Weights of a small audio frame classifier: activation relu.
Rows from block 3 of a small audio frame classifier, named by matrix and row number. Rows with one number belong to one channel. Each number is 500 + 40 x the weight over its row's rms, rounded and kept within 0 to 999. All counts start at 0. Numbers have three digits each.
After each channel's rows are labels from the 100 clips, of 14848, where the channel reaches its highest value: "lies over" is the class under the peak. Only what is clearly more common there than usual is listed. The data: short made-up English sentences, spoken by a formant synthesiser in many voices.
# convs1: first pointwise conv (model.blocks.3.convs.1.weight, 96x96x1), inputs 0-95
# convs3: second pointwise conv (model.blocks.3.convs.3.weight, 96x96x1, transposed), outputs 0-95

convs1.44:451553489575521498503417550501481467517481501505490449460463491495563440463456543493555503462551538477488426523546523527503450512536501508524497499417518553515460513416486529554531511530443450490531498603536531549576500531532508511529519464483544501419477443501557441494511587537549526507
convs3.44:491501478563437596448418497508503501556525527476489506511502473445487497484500526464491559400563451493553508482488565565521561530533402532520517482517459458561483465518523525516534500502503463493489544553569516401517481499481535506514483510527580537438465496515476500551544465473521457421
lies over: /t/; /k/

convs1.55:472536539423529487538483517519499530469504498545515431506450524541507499489509538537519477637573413522522471505510486485617514562504534467577477461586519530491475478537507540473505547495505442505505542511511487549532549457453585489478513487538527461499506459548507447448513541527538457551
convs3.55:456470506552519451452470501552556518438509533519526464512439499545513510434550507509431509448536563465507458510543440481524454511497483499427464488512517482521464459518438472568519503475499488531594445508520458534535523507494453478509432548459536538506424508526608493455473509439425542429
lies over: /t/

convs1.48:563496499467408470480520547496477524457550496513475442438530456505507517477454474498517499435499500521461466480483482449530552548545484480535494512556429533419506530448451556554508521481437521523597536476528544538515471503601557567541542450433475447470479462535475491462557488472546501513
convs3.48:453436487502489532527477425476476527533501526442471462475528447550503534400517541478466516540494464506484446497507457462489581496551459423542451502469548548483568522498572442483432491484542547504442451506531532510521543418462502458504485474522423491483553492557492505477524459424556519548
lies over: /ɝ/

convs1.93:496485535477390520538483526512466474436511431491488526463529502511526567467506558468508532522555624496506472433527485521498488472497445510459549472527505554558553522521542518563523487517445530515558515516498480562457486413483453510462475536471440512492581441497447527497520504472604515491
convs3.93:443502518510456497487524489526464470549518465557433529482499498534591477514549540463449494529483547424520459458496514524451467505470524472531483510552473567456510496511397436530488581519466509506441467443459451495483521535540561490486481566421497481456483527587511435480457477428508550455
lies over: /t/; /tʃ/

convs1.24:516525459481506440506499528494546492484532522545514494488490494547478507514468550527445473522535432507543537444445443578446516475530436518474502546498497465472514466461512406467492507538493488507430411451395518583443493523487486466566556509477442485432564504515544590516561511527481480493
convs3.24:558490540543459563510502594502525493490457538452587510512456541513498453519437517510518543492557494503569458485430467578488435515472527515467499563538469412491434541517497475533477499462499556503438474506527493520451532464494458517447464543501499491434399476470536505543537545458559537512
lies over: /ɝ/

convs1.80:502542506409597431476504432485560501503518511533467512516505501485498543500440578503529497472493420488490546489472418524578567482495475481488551418549517511529435512532476495446553406486527442487443510476502481513501531495544473487478503545562478427514502475525441524497516427476552484544
convs3.80:534550438516472491484476451576486494473485487540516497516474528543468481538467457482530490581454523507429541469549418381567533508456489482487500459549526535461552481380495490511525473437424506483447518514462465453525432540516532528548493506469463511483477454468502500568530471514504545545
lies over: /ɛ/

convs1.21:510449528534460497492449503407458485515444507502526528483479482425523491578501479471546399464560506489445516444457439522559570496480475482491448631531445570493453464490494452533549493490491508515502558455457470538488500524565447420522526510520520518480472526484459498459501541474537528481
convs3.21:542490606532488571423514473539484520502528492491543542489539490406415458519440482471463517451511542501425510561525505467534594511479466444482483485456513460519526459519462494477456520479467516468533516593461534440505504518484534513463504397499461501487542437513534518470516539428495474541
lies over: /t/

convs1.56:508528489519457508540541462522542503540485412478518464536446474506525455472440471506462495467609484473536551484522502550517490498471573515477428537412439447456468464471559566524468446525451489487429446515465486510476505426490525515459498531545537513517456448550410520505449524452539501534
convs3.56:476470545561495493472447463460548564511498488552513500544491490518515577544495533481492471551473508508503503531533523405546502441475438437474520437500537472430489503523453535532468430598586545562417527462533500516500436496456498520593529503451545467496456510527501493511561544498480465491
lies over: /t/

convs1.6:595539472491518416477511517506522472471428471542467577482533519435507523491565546471536574540510528423526520501491487538477541513519579522450461546477515434511465456517463537459541516491431422505546487473498428520458477487443454449533548524481543483451465496484524459492453442498448535549
convs3.6:459462475507579490481546497505585545545514537484526516536541519568559580521538546442569546511476416495461423519519523494498550461488525487518568457522479476589503457468530442542511523561479491499521534565513493528426537547475495558498458497485544510459434488496427504495439484489523540463
lies over: /ɝ/

convs1.85:569437546445492501490511489519500612438440428483562495492549457502524480487494522462580518508487502469512496546484498466484568456495542476515500488481534528508528471472495480482461534490473447582514511400458527465557554414470557580535550512501508468555482513500447486458532491588481461516
convs3.85:423538519505531529546483439449488501566454450506558493531547523456503506560487447482433506468454407495522470481465525559504557517490444444506530463527464533515469482497539500479490435551506450526487503530504502493497497412520478599578448475481542466529506551508473476444563472585538461448
lies over: /ɝ/

convs1.62:465489456498460529545469500477544442523487501506553576451532529520556480452400473493544492500504497501475545509488536534539478468542576573465522470444490444532540444550530532492485550423543497450409476509549548462536514514477493622468553487572486462476506446475474496519477490477471451520
convs3.62:488559483519546475461564513481417516535471501518548488546526542537482498585531503541492522467461503458494528474522448527458487510509462485561512570567545526561524565528496516580550539558576539540553479475505512588467510568542544554475556498516554502502415546520501489540533507487560451506
lies over: /t/

convs1.30:640487480509557553464449497442419506436522499563492557531469428542464497527466519473545534504560476487481493473483421512444469466460437502571540484462480554472469471522542440513557501542448513524517520473570500535468470476521568490490467525474482481458519456488494533572493504485461479550
convs3.30:486471515451445506589464487534468483548454501484471530508474476541478469411556434554527466472476433583515548486529525440509505553574492507497583519512490459554478432544448521456497469445527485569523489510495544466471568494494526548465515484497529432497452474450512428481457460513563458472
lies over: /ɝ/; /ɔ/